python train.py --model="multi-label audio tagger" --dataset="synthesised sound scenes: up to three everyday sounds over a background" --train_examples=26041 --gain_aug_db=10 --n_mels=64 --hop_length=160 --input="log_mel" --spec_augment=false --win_length=400 --arch="tdnn" --norm="batchnorm" --activation="prelu" --depths=[12] --kernel_size=3 --stem="single" --widths=[256] --num_labels=61 --init="trunc_normal_002" --optimizer="muon" --muon_scale="original" --lr=0.021 --momentum=0.95 --nesterov=true --orthogonalizer="polar_express" --adamw_lr_other_params=0.0018 --steps=10100 --batch_size=384 --epochs=148.9 --lr_schedule="step" --warmup_steps=500 --weight_decay=0.01 --adamw_weight_decay_other_params=0
Rows from block 2, named by matrix and row number. Each number is 128 + 32 x the weight over its row's rms, rounded and kept within 0 to 255. All counts start at 0. Numbers have three digits each.
# conv: width-3 conv, dilation 2 (model.blocks.2.conv.weight, 256x256x3), inputs 0-23, a 3 kernel for each
conv.78:132137191122145135106049131125076152145140104099070140183113109151132143136098134132149162136096128143152141110102144129101082120113160185099115095124117171154095150099130115159150163128120110109160163112130123144146
conv.79:137177142087078106124135144113075091108110067117168124132143161189137103127127153130129136154231157168121089151055113137114097060131137149164125084094133164065071132110127106132126088131117121102109136131100111135172
conv.80:140226155158141077127140141152118125105153110119196102149078144132136146146147187094053109131136090165159159099098146111124097100148148123146190100111131092117156175127115155176155133102128115147040115132151111149143
conv.81:105184157154123077102121125144147134131098150150123087174131136131100064174126096152137141149101165140131094166144148101112101067160150181100080108107131198085113109134132104112091108126111136102136185154072129111109
conv.82:107119104139142105149121099129110116141105125090093105071155125138078136098120122143112116125101140109108115138125140119177103149179088144103144087168104102061170124144142084144166130124099174088096081203156135112160
conv.83:156114150086112139133132092140152124108122138191132133113134141105113183116078084111137175102103142122155101086172122112180141103074196102096113177139134134139128148156116115110120140103141161120122123173149115117114
conv.84:110141095091149069106127119201175196255255228156121065159135114114077136115135096128137150185233149134144188105093141110156187096111092165153149133094161128146135144138134112123078140109096161133145194158169119124199
conv.85:113173088127139106111156144084116155124111154097056117084136112164104106086139173168179124124099132123174144094191112118116096136126120162162088088169140103113149118155137103154110143119167124113138110116150191104096
conv.86:087130122115126142103110110089174107112146191175103180118144142121174117137134127152104110141174204093119156079094108089152139045109127063086175154143089125105119116181118108100200102096082153142117095154110101086145
conv.87:138176190100179110078114134117119169136128159040067077147157134131148123111134162108148114138113121131160105154131170085127116126152096115181135093122156067131175144129121101123150102168121188113106113150172080116176
conv.88:120122125158116125091124163138082047161141143080069032143136100116144060142118126107069155165124158147116128152139134120150137114113137110156062120119094117146214119132125137160159102126133142185149141125116142130129
conv.89:117158110095137113070132170074097094137138117113126152149102142131154150096143120157141134124078102155162125126167111120114132160149111121104162125105105018160169117122115125217121115140143153129087212145097141089099
conv.90:160127224137094169072140112105071129091114127084158103125106133156102145157132112098127211180097084089175122092155097114163139127112086132152153093082158149144114084102137134091215083147152157153108133088157102189150
conv.91:127136058080149100111198177155149095173167146072209119092094185143230125150132067156145192082161118117111139185125115102141129124088123052151138108080154152126180157143151126119116112160099072140145147167143102177119
conv.92:145106138121143125140132156173116104186119118150168122052166154137128079112157154146123148124101096109117137135101106111143106181124113198110145142124164135098158057243148097154134167126098107114189085149140209097146
conv.93:162134072116071121113113073099082107082132169154137108104084116212080084176170054106073050082135112154114108115123119111137145129159111080132126147133186090113069106108142133117073141171153148123093120143115127131125
conv.94:163107192126092157117114145163139114114119145090002089089120127180136143152113104207140121099111062130078094135078139159094105084154164147166090174110133150145080188151171150142182166092144119121156103179179186066116
conv.95:151139129134126100081188149126153121113052133104092131082158130162063142148154140102117103169122125137100135103185133181103094130135113167117092123098118124124177165115171171172154097135148127207063137148145161164106
conv.96:174156179117118145151139120188125139135163150053161097108147135088173172114160116101136109170123101102102128086129136156153137129105111181114131101114152134200085079136182128165170108154122101129153150149135060141146
conv.97:132100109138103124131175095122106068152127085140054143113117127123142127093086138146124145136127116150131136120114141096120139120072062099076170157074107206169080141130141143142101128160138136069145173127085114106138
conv.98:138149128170096158112111164131147161127150199134095242160156088153136138135123154190107085120127111156153133136157142130145050113103091098168124074087125139137123129120144168112139137192140135118126164133081112192121
conv.99:170166149245169120138113169186133113154143145216065132171111128181123100031083103115128107182166147113151085125134128137102094200159130111135155138155126168089107104099130119176183145101167147122136168088127130082090
conv.100:136150057142157121105113129125178190165131115114139097127189108127133167108098146115157078181139137163158148116139107127152182162144103118048145129164109122118083138107098224138120113136130170116051110124162113136138
conv.101:098115054123102138107106109093117117119144103077166139146112110128112132107140161104103136120092089112134088130222078096100079139169133153126113118091101219125125102112129101125114083105144176153090130136128125126102
conv.102:128118115237114109106133124139128149143140157084039063160070148079075135185172128204152194126140176220116111119083105160141096132133146117127127139151134111078141183114128155148090157138150201078063168160129093118137
conv.103:154102082157124117179077162140132185131093118073133203125155155154087131117082152160152149082101062140150136146101123095070163167104131171087113097154108152079145131146154157197148166076177119118104150135156112153163
conv.104:099136105152137132121082165110119164104124164125112096171080137127143120223155063103125152146156092097200103085166164109135145110151125112142124097123173151145116112148094162166099089076190135099107152094132154166181
conv.105:137134169094107135093133082121119126102117124090201146129133129159129125213159098088109139185148156115081136114112112173145134102086095118142091116138155109157123089136125166066115107091100065094072090102119113158172
conv.106:116098104060127149085100194174153101149151107106090209156081117098132110084109142160136104103158184168134124138154128133107214098172077103132106159145121171216159124112097106122135142136115179166099127062099117129114
conv.107:145062102136139142153114159153118121126145152184118122076138151075149147096094112072212165091112161168157092092124137106135195082103102118084168112131134121130105089170068137120117164115126142114160126140183119043131
conv.108:162112124102173102142173194172113146157095107107072116205114152130118097167123098165118154119096086133108108113123172181149123116161082158143135116115114109137104111083139081111095128087078101167157149145168158137124
conv.109:148118149092105144144135148138137156102131146063164157105169137045123088146106123156140169122097103137142234101201094147155086149131167121174157133101213095155145102119071122110116110153118085188147116174180114134109
conv.110:109129149054133189101169138080095123138126163064063118180100126066098122105177112150103175127093140144096125175122153065094171109152127119105167097086168138133087149121102122121145104102173089109140142125156090145167
conv.111:135122111212152128064089150110164079139106122121130118175180107088107126132110132171097122120134081141114116066077142103128092200187087101162094208140102097106120132147105170134072088162078110170161158152082115106137
conv.112:146126117122140098187135130138069098129125105108079181144161047131117152096113140142143135131129137126112113149109120146155082110095128092172153119124132107126180125167149171149131124060125122117132137128179129122130